python train.py --model="model that answers yes/no questions on an image's attributes" --dataset="rendered solids tumbling over patterned floors" --train_examples=97500 --image_size=64 --crop_scale_min=1 --horizontal_flip=false --questions_per_image=8 --encoder_arch="densenet" --encoder_norm="groupnorm" --encoder_activation="relu" --encoder_weight_standardization=false --encoder_depths=[8, 8, 8] --encoder_kernel_size=3 --encoder_stem="deep" --encoder_growth_rate=24 --fusion="cross_attention" --fusion_encoder_width=128 --fusion_encoder_layers=6 --fusion_encoder_norm="layernorm" --fusion_encoder_norm_position="pre" --fusion_encoder_activation="squared_relu" --fusion_encoder_mlp_ratio=4 --fusion_encoder_head_dim=48 --fusion_encoder_fused_qkv=true --fusion_encoder_bias="all" --fusion_encoder_qk_norm=false --fusion_encoder_layer_scale_init=0.1 --fusion_encoder_parallel_block=false --fusion_encoder_dropout=0.05 --fusion_encoder_inner_norm=false --fusion_encoder_moe="expert_choice" --fusion_encoder_num_experts=8 --fusion_encoder_moe_every=2 --fusion_encoder_expert_mlp_ratio=1 --fusion_encoder_experts_per_token=1 --fusion_encoder_shared_expert=false --fusion_encoder_positions="learned" --fusion_encoder_cross_attention_every=2 --residual_init="zero_last" --optimizer="soap" --beta2=0.99 --lr=0.0025 --beta1=0.95 --shampoo_beta=0.99 --eps=1e-08 --precondition_frequency=32 --max_precond_dim=1024 --one_sided=true --adamw_lr_other_params=0.00093 --grad_clip=0.5 --steps=4100 --batch_size=128 --epochs=5.4 --lr_schedule="step" --warmup_steps=820 --weight_decay=0.1 --adamw_weight_decay_other_params=0
Rows from block 17 of the image encoder, named by matrix and row number. Rows with one number belong to one channel. Each number is 128 + 32 x the weight over its row's rms, rounded and kept within 0 to 255. All counts start at 0. After the name is the row's rms in percent of the matrix's.
# conv1: bottleneck pointwise conv (encoder.blocks.19.conv1.weight, 96x184x1x1), inputs 0-91
# conv2: growth 3x3 conv (encoder.blocks.19.conv2.weight, 24x96x3x3, transposed), outputs 0-11, a 3x3 kernel for each
conv1.57 100 [113 160 152 164  80 155 109 161 103 147 202  84  99 193 171 156 105 202  83 113 181  79 141 152 103  83  74 165 120  73 117 125  62  83 159 158 118 156  92 121 131 138 144  83  80 107 150 170 134  84 115 114 130 129 135 167  96 117  75 155 103  86  99 156 136 125 102 122 151 143 168 111 116 109 150 136 123 137  84 199 122 132 154 123 105 178 150 129  99 166 173 112]
conv2.57 096 [146 108 198  59 118 213  49 108 166 111 104  75 130 147 213 150 115 209 113 127 108 159  90 124 195 147 163  90  87 117 143 138  95 139 132  99 127  59  81 142 145 171 144 106 120 185 186 164 145 136 186 171 120 173 126 175 179 146 102 131 188 108 138 100 155 141 139 165 182  92 133 101 149 179 161 175 145 151 150 105 125 166 151 126 150 164 138  84 111 145 139 177 146  89 160 113  97 170  84 131 146 107 137 192  89 179 207 151]
conv1.58 110 [182 101 134  89 124 132 142 112 131  94 217  88  96 118  76 193 138 111 119 100 114 153 114 136  88  92  97 107 183 102 138  94 101 129  85 137  97  79  79 167 168 105 181 155  76 169 124 134  98  87  62 146 166 188 171 172 118 205 160 134 119 134 160 147 120 156 150 146 191 144 115 101 104 112 127  87 148  84 103 159 124 152 106 103 158 122 132 149 131  76 113 132]
conv2.58 120 [133 124  94 184  98  69 146 123  94  79 121  83 122 108  90 180 193 187 110 102  95 110 145 145 124 112 162  97 107 184 110  91 161 161 148 144  82  87 144 129 105 130 144 166 193 152 145 181 113 110 116 102 131 134 105  96  86 125 136  98 209 163 152 147 124 156 106 123 106 106 134  81  98 152 121 143 167 130 157 201 216 130 106 134 130 107 109 115 143 178 116  94 121 133  99 121  87 113 127 145  74 108  94 139 178  98 103 101]
conv1.59 071 [123 112 119  79 121 184 135 149  99 104 121  93 130  72 147 159  84 150 114 107  95 148  89  56  69  87  86 139 141  92 152  78 105 120 146 156 114  88 138 150 136  91 125 166 150 145 123 191 111 118  90 141 100 121  85 137 160  94  97 150  94 106 108 116 114 162  94 101  98 113 170 154 119  80 134 129 118  84 162  89 133 165  90 112 173 148  85 145  92 113 131 144]
conv2.59 075 [121 146 130 101 150 164  77  97 154  53  84 129  85  86  97 120  94 146  90 136 122 170 116 121 127  82 121 116 118 144 168 144 162 119  93  89 142 214 169 140 173 142 131 132 134  79 123 100 123 113 135 111 118 160 135 120  98 155 117 109 159 144  94 107  89  94 122  90  94 159 153 133  38 116  99 109 105 130 183 158 133 128 120 142  82  94 123  88  89  75 122 128 101 111 158  82 149 131 113 202 138 111 156 171 209 129 146 156]
conv1.60 089 [138 166 127 152 107 120 142 167 140 145 187 116 146 165 121 130  81  73 123  96 106 134 119 146 147 126 111 103 148  73  67  80  92 153 117  88 119 134 130 194 163 176 147 203 129 138 180 146 121 124 139 130 139 111 155 192 117 185  83  96 190 146 108  73 133 156 162 150 143 126  93 108 133  91 111 108 150 128 115 160  81 134 167 108 110 149 176 142 104 103 198 165]
conv2.60 100 [119  75 117 184 101 106 139 125  96  78 191 112 114 127 103 146 178 202  70 141  58 121 144 193  97 111 174 141 135 133 138 102 119 202 161 117 152 120 139 135  87  80 175 150 169 157 133 125 114 108 156 139 120 151 139 138  96 135 167 148 231 177 184 141 123 159 138 128 104 148 169  90 106 164 100 121 139  92 149 159 164 140 126 187 110  97 123  96 130 156 146 126 117 185 161 145 123 188 140 114  77 115  83 136 192  80 130 108]
conv1.61 122 [186 129 100 116 123  89  93 116 114 122 219 103 114 131 126 176 120  79 138  90  88 156 129 137 103  99 132 167 168 109  91 110 137 112  92 134  89 125  85 193 137 113 127 205 123 156 148 126 107 131 112 153 168 120 161 183 115 255 142 117 111  97 141 113  60 119 104 147 140 129  71 121 103 108 103 130 110 118 138  96  85  97 126  96 172 130 107 135 103  91 137  87]
conv2.61 131 [152 117 113 192 113  79 151 100  78  45 116  82  95 121  92 178 188 169  92 126  89 128 171 168 125  77 141  85 136 199 109  93 134 174 139 143 122  96 156 136  79 121 156 187 204 146 126 146 107 116 123 117 136 133  92 115  95 126 111 140 223 155 166 142 122 177 108 132  92 118 158 111 102 166  99 124 169 131 156 172 198 124  98 148 124 117 110 102 156 186 142 100 133 137 129 119 111 125 139 126  79 122  84 140 175 104 136  89]
conv1.62 105 [ 59  97  88 104 127  75 117 142  70  94 100 114 155 107  92 134 124  97 173  78  66 163  71 144 112 139 186 121 124  97 147 169  90 163 152 169  86  88 192 105 127 105 127  93 149 129  95 179 101 134  89 161 118 124 116 140 118  78  71 124  73  98 109 102 119  83 163 100 134 173 143 107 196 130  65 114 173  73  73  99 104 148 122 117 147  94 149 181  96 127 110 229]
conv2.62 108 [ 89  61 141 119  89 123 135 103 117 130 157 152 131 120 136 102 165 165 195 159 102 168 139 100 106 107  68 172  83 122 129  77 125 198 137 131 188 231 146 122  64 116 122 148 180 139 122 124 104  74 154 104 107 137 116 114 104 124 173 116 138 142 140 158  98 136 182  82 141 187 142 180 176 134 137 157 132 138 135 159 135  85  89 141 141  76  89 135  89 140  77 131 136  99 166 160  71 171 112 129 115 161 119 156 147 124 129 133]
conv1.63 112 [152 143  99 138 156 117 104 179 163 124 147 185 144 155 155 115 102  82 149 224 190 113 153 116 150 157 143 127 166 134 180 192 102 154 149 203 127  89 154 124 161 146 163  87 169  69 107 121 107 114 113 152 143 126 122 142 144 119 130 133  43  97 115 133 116 137 115 142  98 159 118 137  92 157 150 132 137 154 113 119 121 110 130 174 206 173 166 185 109 145  55 149]
conv2.63 109 [119  76 134 122 114 121 154 168 111 167 123 112 160 121 128  90  91 134 195 141  82 166  93 106 141  89 112 218 128 132 117  83  93 159 111  96 222 241 220 105 106 145  99 107 138  59  83  71  92 113 116 135 130 129 123  92 111  57 115  89  80  86 111 101  92  90  96 104 146 159 191 183 174 132 111 161  88 117 112 122 135  78 135 135  81 111 146  84 136 142  97 138 136  95 146 163 140 136  92 132  96 117  97  88 109  90 143 111]
conv1.64 069 [124  74 129 129  91 154 121 151 123 151 129 145 117 132 144 140  96 112 149  83 155 156 116 105 141  94  76 222 142  78 115 164 123  90 177 116 106 115 106 136 116 124 117 116 174 144  71 153 133 151 106 147 117 171 131 112 127 139 164 139  95 110  84 105 146 124 159 166 132  66  99 156 128 164 112  71 108 112 109 122  93 107  86 103 126 182 118 102 138 132 134 116]
conv2.64 076 [167 120 150 159 114 164 140 101 154  96 132  55  97  91  51 123 148  90 158 167  47 117 102  78 109 139 106 146  90  71 135 119 140 176 141 144 126  91  63 126 191 105 132 138 158 142 117 162 159  91 141 105  59  87 150 141 110 185 117 133 132 141 119 134 134  95 153 218 127 110 166 104 128 178 119 129 148 122 155 161 116  97 145  88  83 128  99 127 114  86 169 153 169  64  75 144 125 162 160  98 169 164 122 108 142 100 134 141]
conv1.65 121 [116 123 167 156 101 143 215 131 113 173  99 131  93 161 135 134  94 128 164  80 145 137  70 199  88 126 114  96 120 114 144 125 143 139 164 127 142 144 133  93 100  97 147 134  91 111 118 134 144 149 138 150 121 113 150 137 140  77 156 136 140 101 145 144 124 142 168  84 156 134 113  99 116  76  88 165  92 108  61 170 110  90  86 162  74 128 113 147 108  91  91 124]
conv2.65 112 [ 60  78 154  83 112 118 128 116 118 110 147 169 105 105  80 110 118 108 110 118  66 132 128  96 115 199 167 181 115  68  75  94 132  81 165 190 120 142 116 130  85  89 221 153 133 120  87 117 172 119 160  87  87 105 147 187 139  86 128 118 130 170 154 136  81  98 144 152 149 102  89  90 127 156  80 117 119 133 130 155 116  95  96 133 107 140 135 160 128  72 125 111 124 144 179 192 154 193 123 100  96  56 125  90 132  87 105 163]
conv1.66 103 [111 140 162 163  73 167  98 167 152  90  99 206 156 141 200  84 129 125 170 119  98 128 119 150  65 183 134 108 108 130 133 174 119 110 107  74  67 138 127 139 150 154 107 148 160 142 132 126 149 163 193 109 122 106  80 150 160 154 120 126 132  66 102 112 101 109  47 150 127 112 139 152  66  69 138 117 139 126 122 148 137 146 178 156 107 183 133 178 128 163 135 125]
conv2.66 096 [107 140 205  70 115 186  66 144 173 125 164 124 109 115 158 114  90 142 121 144  87 127  93  80 148 130 116 130 136  98 165 192  89 109 134 127  58 156 153 134 200 134 155 129 120  68  77  86 106 120 131 152 127 163 159 153 127 170 120 123 151 115 120  99 106  54 150 162 115 116 153 121 142 109 146 120  97 139 101 122 123 173 125  53  89 142 124  87 147 131 134 113  94 180 120 109 192 185 124 127 178 110 116 117  63 122 124  99]
conv1.67 135 [128  90 108 163 123 135 113 123 109 127  95 136 137 155 140 117 107 105 187 128 134 105 120 199  91 164 125 130 138 116 189  86 124 166 144 116 124 151 122 133 136 102 137 145 144 124 174 210 132 148 126 164 135 120 114  95 166 174 109  86 117  98 105 174 159 128 113 197 142 153 128  93 108 124 174 161 199 156 120 193  55 183 230 135  69 165 170 180 111 164 181 163]
conv2.67 124 [108  61 181  83 122 123  83  72 119  80 148  98 108 132 144 119 102 153 179 169  84 178 128 132 113 133 125 160  89  78 138 129 106 109 147  92 114  97 118 113  62 127 141 123 167 134 130 132 149 130 216  98  54 108 123 142 110  83 147 100 156 124 130 121  79 104 174 169 173 149 144 123 179 152 106 163  97 125  86 107 100 112 103 129 137 178 153 121 175 145 140 131 112  96 125 155 171 227 105 126  96 117 132 139 103 144 121 136]
conv1.68 065 [124 126 106 151 150 181 115 136  77  52 114 123 131 125 104 171 145 121 220 127 111  69  53  87 125 108 138 146 140 116 111 132 131 182 188  73 129 165 181  76 105 180 132 137 183 121  95 101 120 125 115 124 132 143 117 137 171 102 133 117  85  70 135 128 124 118  82 107 147 145 139  87  95 110 141 142 128 125  81 107 137 139 172 124 108  67 117 145 152 142 142  87]
conv2.68 075 [100 112 110  59  92 120 108 140 170  99 121 140  98  99  92 122 133  82 168 125  87 125 137 107 148 189 169 143  96 112 129  64  95 143 151 145 114 199 136 144 139 117 151 134 172  78  50  69  60  78 114 123  75 155 142  87 106 142  84 179 165 114 121 139 140 142 121 153 107 119 164 132 133 139 173 137 118 134  86  99 121 122 154 121 156 144 157 156 152 123 131 106  89 109 145 157 129 173 188 193  90  49 106 121  78  73 132 130]
conv1.69 089 [148 124  84 113 128  98 152 151 146  63 141 167 132  81 135 134  97 107  84 115 106  78 119 142 129 112 114 147 110 119 139 128  86  84 100  89 128 119 136 171 141 137 131 126  96 109 115 158 100 124 106 155 109  87 118 111  51 148  78 124 121  88  97 135 126 143 135 177  94 122 101  76  98 100  78  87 167 115 114 122 105 129 134 106 114  75  89 120 147 119  99 131]
conv2.69 099 [140  62 112 150  98 133 113 111 110 117 123  51 128 149 160 117 163 213  99 114  85 116 107 158  75 108  89 129 127 143 108  91 118 183 157  94 211 136  77 129 135 108 152 162 160 118 102 132  97 100 137 128 140 116 117  87 130 159 131 151 156 137 170  98  89 110  79 136 115  92 155 149 118 123 146 168 213 205 205 190 172 155 188 163 135 122 123 140 150 140 106 102 152 130  71 123 120 138 110 155  69 124 133 125 167 152 119 109]
conv1.70 111 [143 136 132 134 158 103 162 157 153 205  75 163 147 139 193 158 114 103 182 136 107  99 112 159 122 148 135 112 128 191 141 114  86 115 109 171 177 128 132 115 138 163 155 137 128 130 187 179 153 153 171 142 138 146 147 111 155  81 113 130 102 126  98 103 185 112 154 207 120 120  99 109 104 122 189 122 149 168 115 146 137 156 181 123  84 134 176 140 148 115 162 118]
conv2.70 103 [112  55 151  95  96  93  97 114 156  98 163 113 113 158  95 123 101 129 161 160  92 121 130  99  54 140 140 194 119  68 117 153  69 143 129  96 159 169 162 106  78 115 172 116 120 108 117 101 150 159 146  96  84 118 136 131  90  93 140  53 135 126 149 118  81  86 146 143 172 159 142 143 172 155 120 128 102 145 111 122  92  77 125 132 129 123 122 143 146 129 117 129 104 146 118  87 168 125  60 113  81 116 107 118 138  88 134 121]
conv1.71 105 [103  24 137 176 164 126 138  99 141 130 133 120 126 174 155 116 134  88 122 125 188 130 104 143 122 126 106 138  98 147 201 151 229 164 115 163  92 102 119  84 135 116 182  93  92  76 179 120 117 155 163 160 164 132 121 119 131  73 139 122  85 122 166 129  73 150 132  98 173 131 105 115 105 209 120 124 111 156 121 131  95 186 170 128 155 156 119 158 158 147 120 142]
conv2.71 098 [133  73 163 153 117 146 143 138 111 121  84 171 144 148 114 111 129  96 186  94  93 189  64  98 139 136  99 202 144 148 104 129  99  91 139 150 200 186 197 110 118 151 132 117 140  89  49  91 130 114 150 106 139 123 172 116 110  85 150 100  63 180 129 119  42  69 118 135 114 131 185 158 153 120  67 167  76 102 181  91 115  92 183 105  85 124 123 138 164  83  92 131 152 102 149 169 102 121 104 105 138  98 119  88 117 109 140 175]
conv1.72 088 [207 111 119 142  75 162  82 140 130 133 121 118 146 135 102  82 173 130 141 120 120 206 149 147 114 183 127 182 104 130 119 136 120 183 173 167 101 105 131  95 129 172  63 105 133 106  96  90 136 143 131  73 119  94 107  86  97  92  69 124 177 120 109 152 113 188  80 110 103 125 118 130  84 169  83 129  98 128 221  73 154 131 150  99 122 108 114 104 140 128  71 145]
conv2.72 095 [140 170 136 102 125 107  87 165 153 125  45 153 145  98 207 167 169 200 122 180 100 143  88 108 169 158 138  83 128 137 145 123 149 145 130 163 120 124 126 199 195 150 178 103 138  99 108 131 153 106 142 168 180 168 111 136 160 125 120 143 108 151 121 118  95  81 141 145 101 146 127 118  90  90 121 144  97 184 134  94 128 193 130 107  85 162 133 110 120 121 113 104  83  97 151  96  68 113 133 126 179 143 126 126  74 117 114 134]
conv1.73 094 [154 133 114 178 112 130  88 135  94 117 140 109 126 100 103 106 131 105 121 131 129 102 164  91 158 114 113 103  89  78 102  70 149 103 126  82 103 109 229  98 136 131  75 125 138 154 116 120 123 149 175 113 172  98 126 109 110 157 132 102 156 146 111 120 120 109 137 172  59 133 106 114 196  99 151  94  98 129 227  82 143 103 132 141 145  94  71  59 176  95 144 233]
conv2.73 093 [166 110  97 147 127 119 147 164 159 141  57 135 137  98 155 120 102 103 145 152 172 177 121 145 135 122 147 128 141 125 172 142 146  85 122 127 103  60  73 144 127 104 116  81  97  59  59  76 139  95 112 159 163 163 164 160 128 136 157 192  95 103  63  63  78  52  98 119  98 109 165 186 131 113 154 156  94 107 139  96 150 186 188 158  96 121 168 112 129 124 137 145 102 127 116 136 116 130 135 135 179 139 119 146  79 129 125 148]
conv1.74 081 [142  91 113 133 121 160 106 177 123 143 153 133 119  87 100 120 106 127 136 131 108 188  99  70 119  61 112 186  84 106 168 107 111 122 154  91 120 128 100 140 138 119  65 112 129 116  95 123  72 103 128  70 127  97 148 125  78 158 100 124 116 144 125 130 124 128 104 108 122 121 146 109 130 103 120 143 109 101 129 107 122 149 135 150 115 126 105 104 165 127 127 136]
conv2.74 093 [147 176 148 119 104 115  95 137 166 144  68  44 123 108 158 115 138 217  67 102  96  73 101 110 130 143 158  94 119 115  91 130 177 136 136 171 179 136  93 105 119  86  94 170  98 113  62 117 144 112 116 120  82 129 170 176 159 151 104  81 122 132 137 137 151 148 118 129 109 185 117  94  80 131 159  55 133 127 132 119 191 150 175 145 100  82 158 125 116 149 145 148 101 118  78  94 139  71 141  86 113 123  85 158 104 143 116 100]
conv1.75 100 [112 148 111 159 101 132 125 146 112  94 138 117 132 167 141 105 110 158 124 120  75 194 169 138 117 120 118  90  57  91  85 109 105 136 143 120  69 113 108 123 156 125 119 102 185 149  97 144 143 108 105  97 122  68  60 118 123 161  95 117  76  68  76 110 112 131  98 145 121 162 187 143  99  60 177 188 140 107  79 150 133 153 144 123  86 110 101  94 150 173 184 132]
conv2.75 114 [146 135 191  90 152 224  73 157 218 130  78  59 149  97 220 138 141 207  69 153 122 104 131 112 177 150 154  33 130 158 130 161 147 140 108 117  97  92  60 155 182 154 109 107 113 142 153 129 129 125 111 163 115 156 122 180 228 123 107 180 122 120 163 139 193 102 149 148 124 120 147 113  91 141 151 130 120 134 103  95 120 177 135  74 108 108 133  90 111 183 145 167 166 106 135  98 123 148 123  96 126 141  96 145  91 168 165 115]
conv1.76 101 [ 97 110 151  89 136  90 135 166 132  98 115 142 179  94 133 202 134  96 192 141 110 116 144 162 148  94 176 148 191 109  61  96  89 176 167 105 125 113 118 186 180 151 181 167 104 162 130 142 142  92 150 152  78 118 131 167 103 187 155 120 109 130  89 121 121 118 151 181 127  97 120 169 159  93 125  81 172 124  86 172  82  97 145  97 118 128 161 157 146 101 123  99]
conv2.76 108 [138 103 149 213  87 113 177 127  98 103 214 155 113 138  96 132 145 158 123 181  98 127 190 157 130 142 155 190 100 119 103 118 148 171 116 103 108 177 179 147 114 136 116  95 152 167 161 158 143 142 160 118 136 154 108  93  82 133 158  80 197 112 135 116 105 116 158 109 132 100 156 134 116 164 111 127 139 107 106 170 164  86  80 130 145 110  88 135 137 201 127  73  79 130  85  99 126 145 103 126  93 138  92 110 184  96 117  92]
conv1.77 137 [227 136 129 130 134 151 113 101 106 131 229 105  93 132 140 140  88 169 128 122 108 184 124 149 104 106 144  99  93 121 130 144 138 130 103 140  84 151 150 127 108 111  92 126 107 142  99 126 110 121 119 100 158 111 113 140 112 217 137 126 147  75  90 109 101 118  79 167 131 100 146 165  99 128 161 121  89 133 158  98 136 169 171 117 130 151  90  82 101 116  92 171]
conv2.77 115 [162 130 131 131 153 138  65 116 156  93  69   3 157 115 134 191 148 214  55  85 106 109 147 128 178 154 155  21 117 131 128 122 137 165 154 154 121  42  33 158 157 158 148 159 167 142 121 152 113 130  91 167 135 149 110 159 173 157 117 189 180 121 162 106 171 136  72 180 103 121 156 113  83 115 117 115 157 145 144 114 146 173 158 118 118 113 108 131 133 173 124 143 124  88 107  93  94 129 159  98 114 112  95 138 138 147 169 126]
conv1.78 097 [107 122  97 105 123 116  73 162  82  74 184 116 142 101 101 112  76 158  44 121  95 116 128 121 131 108  88 105 115 112 149 114  64 148 128 105  68 146 160 171 114  87 105 114 121 135 125 144  82 132  90  88 155 105 129 152 152 136 110 118 127 121 130 138 111 104  96  69  97 102 152 116 105 162 111 166 105 122  91 101 108 138 136 100 178 109 146  64  85 131 102 112]
conv2.78 090 [117 116 128 129 121 106 146 158 120 154 105  61 123  86 112 133 157 212  48 136 107  58 111 112 106  88 120  70 136 135 127 123 144 181 149 121 172 100 140 145 116  88 101 102 121 124 117 100  75 111  82 137 132 147 103 160 132  81 140 158 120  80 144 156  95  97 115 132 128 143 151 129  76 133 116  95 165  98 132 147 131 151 113  93 123  57 143 137 115 181 110 126 195 114 121 123 107 162 180  53  65 196  84 119 131 105 133 123]
conv1.79 098 [145  72 120 136 153 136 158  75 129  99  69 179 122 110 118  78 119  86 121  91 131 142  64 134 172 151 153 154  89 139 183 143 134 179 146 132  96 139 159 116  83 122 118 171 187  96 114 129 140 144 146  89 116 138 111  89 148  72 124 145 175 134 163 133 196 124 118  99 107 148 111  78 135 129 102  99 107 130 163 140 192  93 124 132 148 131  81  92 153 139 134 152]
conv2.79 093 [122 166 129 124 133 106 189 170 107 184  85 228 146 116 142 149 144 113 137 104 141 149 122 119 158 184 157 164 200 131 142 128 105  94 127 120 189 161 159 155 137 132 148 117  79  64  59  61 121 121 113 124 144 127 170 109  79 138 150 138  69 189 175 110  73  53 101 113  97 122 120 132 106  82 105  93  92 123 130 105 107 132 168 110  99 120 172 133 131 100 111 156 154  76 130 120 114  82  98 100 151 148 120  89 120  90 109 139]
conv1.80 068 [126 122 143 133 102 104 154 136 159 121 117 160 134 148 160 163 172 157 218 151  97 127 138  94 100 136 127 145  92  55 174 126 114 153 148  83  91 137 120 144 108 125 124 115 115 117 159 138  67 161  87 130  31 122 103 104 127 114 174 181 111 113  64  70  91 119 128 109 114 138 130 110 123 136 156 115 148 153 107  59 107 157 160 154 143 162 133 178 195 118 101 182]
conv2.80 085 [122 114  72 161 140  81  88 137  90 112  92 118 143 134 150 119 134 123 185 162 120 118 116 113 117 123 159 136 100 122 119 165 157 148 144 138  78 111  94 118 162 175  84 132 146  91 118 158 108 134 143 123 150 143 101 143 155  66 106 135  90  64 162  96 131 109 133  86 111 139 115  74 188 101 153 140 139 153 146 121 197 124 143 169  77  89 125 128 120 186 140 113 112  96  67  68 114  92  83  80  98  84  87 118 119 137 156 101]
conv1.81 087 [ 99  20 141  77  75  63 127 105 127  83 146  83 128 126 144 139  94 113 146 101 125 123  51 152 161 121 144 158 119 159 192  52 120  89  73 125  76 155 128  79 136 127 122 136 108 134 181  84 113 113  77 132 117 167 117  93 201  88 132 169 110 164  86 157  90 121 105 115 139 115 147 111 154 174 112  88 159 105  93 120 117 163 152 151 135 131  98  94 125 153  76 122]
conv2.81 088 [ 91 120 128 128 182 157 100 136 155 124  98  22 164 128  74 149 110 123 139 182 127 113 110 125 104 161 178 107  56 133 132 119 130 104  95  97 153  68  44 120 136  90 147 133  90 150 167 175 113 112  94  83  78 107 153 151 114 139 140 121 140 139 122 123  86  93 115 132 120 119 136  79 127 177 143 127 120 140 172 187 111 146 126 150 144 138 158 122 140 128 202 154 156 143 151 158 129 140 166  98  98 145 136 139 220 167 121 175]
conv1.82 101 [156  69  95 114 109 225  98 142 139 128 120 102 120 142  79 112 104 130 126 151  72 171 108  93 108 119  53 162  87  91  89 129 117 192 135 151 111 118 139  93  87 131  98 109 137 138  83 161 110 144 141  74  91  97 119  80 162 106 100 121 106  79 138 120 150 125 116  91  79 111 157  94 119  66  70 142 134 140 113  60 173 102  89 124 138 130  95 118 121 160 123 165]
conv2.82 106 [130 148 173 103 154 119  79 124  98 134  57  88  90  65 186  89 123 201  79 181 123  64 129 108 113 131 128 117 112 161 142 172 149  95 110 165 143 108 123 132 155 140 130 106 113 183 156 144 148  92 138  95  69 110  90 164 207  82 153 171  41 121 164 139 151 121 156 115 123 162 134 110 168 141 188 120 128 176 112  86 103  79 111 130 142 118 132 118 111 132  76 149 150 105 138 132 112 171 105 101 102 181 172 133 129 159 151 164]
conv1.83 088 [166  69 137  93 139  47  74 109 118 125 130 148 142  75 123 120 133 147 126 140  77 184 229  36 126 189 126 171 111 132 153 152 185 176 142 129 178  72 178  87  89 102 112  84 130  85  87  78 117 149  95  83 144 103 115 103 104  93 103  86 103 113  97 112 111 123  91 155  94 115 118  93 157  94 104 101  92 105 152  42  96 124 111 105 176 107 147 130 134 125  87 150]
conv2.83 093 [127 144 108 142 146 134 175 132 115 131 149 119 155 160 153 171 151 155 130  91  92 135 108  85 119 114 136  85  70 200  97 104 195 164 170 139  34  68 109  98  89 125 132  94 146  85  81 159 113  80  95 157 131  96 134  62 113 164 117 133  87 120  93  73  94  85 135 137  82 133 131 110 158  90  72 173 104 171 131 102 133 185 110  46 115 160  76  54 169 114 122 102 112 111 104 136 123  72 124 126 115 131 115 123 118  88 130 123]
conv1.84 103 [105 127 127 134  93  85 149 150  88 132 104  89 146 120 143 207 115  76 168 112  67 141 154 214 164 110 122 144 165  58 131 164 171 120 188  98  87 104  88 149 153 111 127 109  83 173 132 177 144 115  82 196  97 166 163 133 130 142 130 115  96 151 117 123 207 136 169 173 157  78 138 123 132  72 119 106 156 128 138 155  76 125 182  59  69 141 160 165 156 132 133 117]
conv2.84 100 [138 132 174 173  97 128 192 134 124 123 207 196  94 127  52 105 123 113 138 152  93 115 184 123  97 131 151 209 141 105 116 117 149 158 129 115  85 104 102 132  91 129 111  89 123 152 145 137 126 134 145 122  97 117 116  89  40 127 151  58 147 164 151 132 104 119 167 158 152 139 148 138 121 166  85 161 139 129 139 174 163  85 145 150 130 132 114 122 153 159 135 130 128 138 105 120 151 162  77 123 117 161  88 104 172  65 112 130]
conv1.85 088 [105 116 112 154  95 118  82  95  84 120  97  90 117 143  99 135 134 140 114 119  99 156  83  97  66  57 140  96 114  98  89 134 125 102 108 138 108 115  79  89  99 128  50  81 154 123 109 113 110  85 126 103 130  96 122 105 155 154  71 139 102  94 118 115  79 154 115 110  91 135 115 144  88 110 184 108  81 116 107 161  37 119 146 101 110 138 141 107 116 133 143 127]
conv2.85 094 [133 224 194  86 149 138 116 143 147 122 150 147  84 132 165 116 127 150 112 152 104 114  62 123 160 132 159 122 114 150 205 125 121 119 128 163 113 180 168 113 182 113 146 112 138  70 135  60 119 162 139 125 146 149 148 165 188 118  85 138 140 102 100 137 149 101 106 149 144 121 153 122 120 108 127 125  84 120 135  97  76 187  73  82  94 135 160  56 122 131 145 148  77 122 155  82  90 155 141 177 199 125 143 117  39 134 140 137]
conv1.86 099 [136 138 137 101 119  45 135 154 126 100 162 127 113 135  92 102 133 128 124 126 102 107 178 134  89 114 143 124 190  52 178  90 175  60 172 152 156 123 109 141 117 108 151 132 117 153 119 114  89 111  96 190 151 174 144 147 111 142 117 138 133 158 180 128  77 101 174 128 191  98 114 116 137 105 108  97 121  68 129 120  66 137 147 123  98 153 132 148  74 139  91 123]
conv2.86 103 [127 108 112 152  99 132 158 144 144 101 120  91 124 120  80 158 158 153  70  96 100 106 134  90 142 167 125  32  96 183 101 123 202 168 139 192  73  96 106 126 142 132 149 160 164 132 152 154 124 126 144 146 132 151 144 134 141 155 129  86 200 186 167 113 147 125 101 126 111  69  99  59  93 127  87 112 168 114 174 183 149 145 124 113 122 109 115 151 144 155 131 139 143 124 103 130  92  88 123 126  89  85 120 142 159 113 127 130]
conv1.87 100 [142 137 193  96 195 104 148 128 162 123  66 112 160 129 152 120 153  98  48 124 136  84  92 107 181 181 150 129 152 163 128 128  90 106 161 159 111 128 148 177 138 128 121 202  77 119 144 139 149 172 151  92 158 113 143  96 137  90 117 112  83 153 172 130 150 119 140 151  96 165 129 138 187 130  90 117 208 118 102 154 213 122 121 105 143 164 149 160 100  73 104 124]
conv2.87 105 [122 123 121 120 117  94 148 190  94 142 101 160 154 141 138 101  60 126 124 142 134 127  92 139 138 124 116 140 166 128 108 127  90 152 131  41 189 221 254 143 104 127 127  51  98  89  93  98  94 111  93 144 119 100 158  94  68  58 171 112 114 102 118 130  88 100 116 114 144 164 209 171 104 163 145 117 124 107 121 140 132 107  95 116 127 106 154  85  82 159  98 100 150  59 108  93 161 111 135 134 113 143 100 108  88  81 122 139]
conv1.88 100 [100 114  87 161  82 116  97 138 111 117 104 158 102 130 137 104 114 197 131 144 105 115 187  96 117 135 141 181 135  98 197 167  98  80 190 138 130 125 119 138 119 140 142 124 161 145 132 172 109  97 122  86  79  86 114  91 166 110 161 181 102  85 102 119  90 123  90 167 114 109 196 183  98 101 139 137 102 112 111 116  92 194 129 118  91  91 145 106 127 141 112 125]
conv2.88 104 [135 129 152  53 117 189  78 126 191 126  88  46 127 127 187 139 124 148  52 128 111 120 113 105 177 161 140  48 100 148 171 162 130 162 115 138  99 130 106 139 200 172 116 101 123  84 135 125 129 126 123 189 143 191 138 151 208 179  81 140 141 113 108  89 149  95 108 164 117 125 117 113 103 130 140 134 134 123 115 122 131 217 130  76 113 128 142 116 111 157 129 157 131 104 129  89 100 120 138 118 182 139 115 149  76 147 157 136]
conv1.89 115 [111 152 137 146  68  79 147 159 140 153 158 117 126 167 130 137 127 141 170 173 128  96 121 214  85 134  87 117 136 130 111 138 128 129  98 107 128 109  81 133 147 209 171  89 141 132 100 230 163 152 129 173 106  97 128 123 137 114 141 114  73  97  91 182 134 123 101 140 157 107 135 104 110 101 102 148 145 150 139 176  75  93 170 127  84 185 167 154 123 163 179 124]
conv2.89 121 [135 104 162 106 128 162 110  66 124  77 136 139 114 153 170 143 126 156 149 149 115 142 100 131 151 150 125 159  68  97 140 109 103 146 143 137 102  62  97 110  95 131 142 104 115 204 155 171 156 141 199 133 101 120 118 154 128  97 128 115 142 114 117 143  89 106 131 156 163  73  31  86 169 182 116 178 159 166 144 146 163 119 130 142 116 167 131 112 142 108 146 140 139  96 165 154 152 210 142 131 104 115 164 142 123 172 183 159]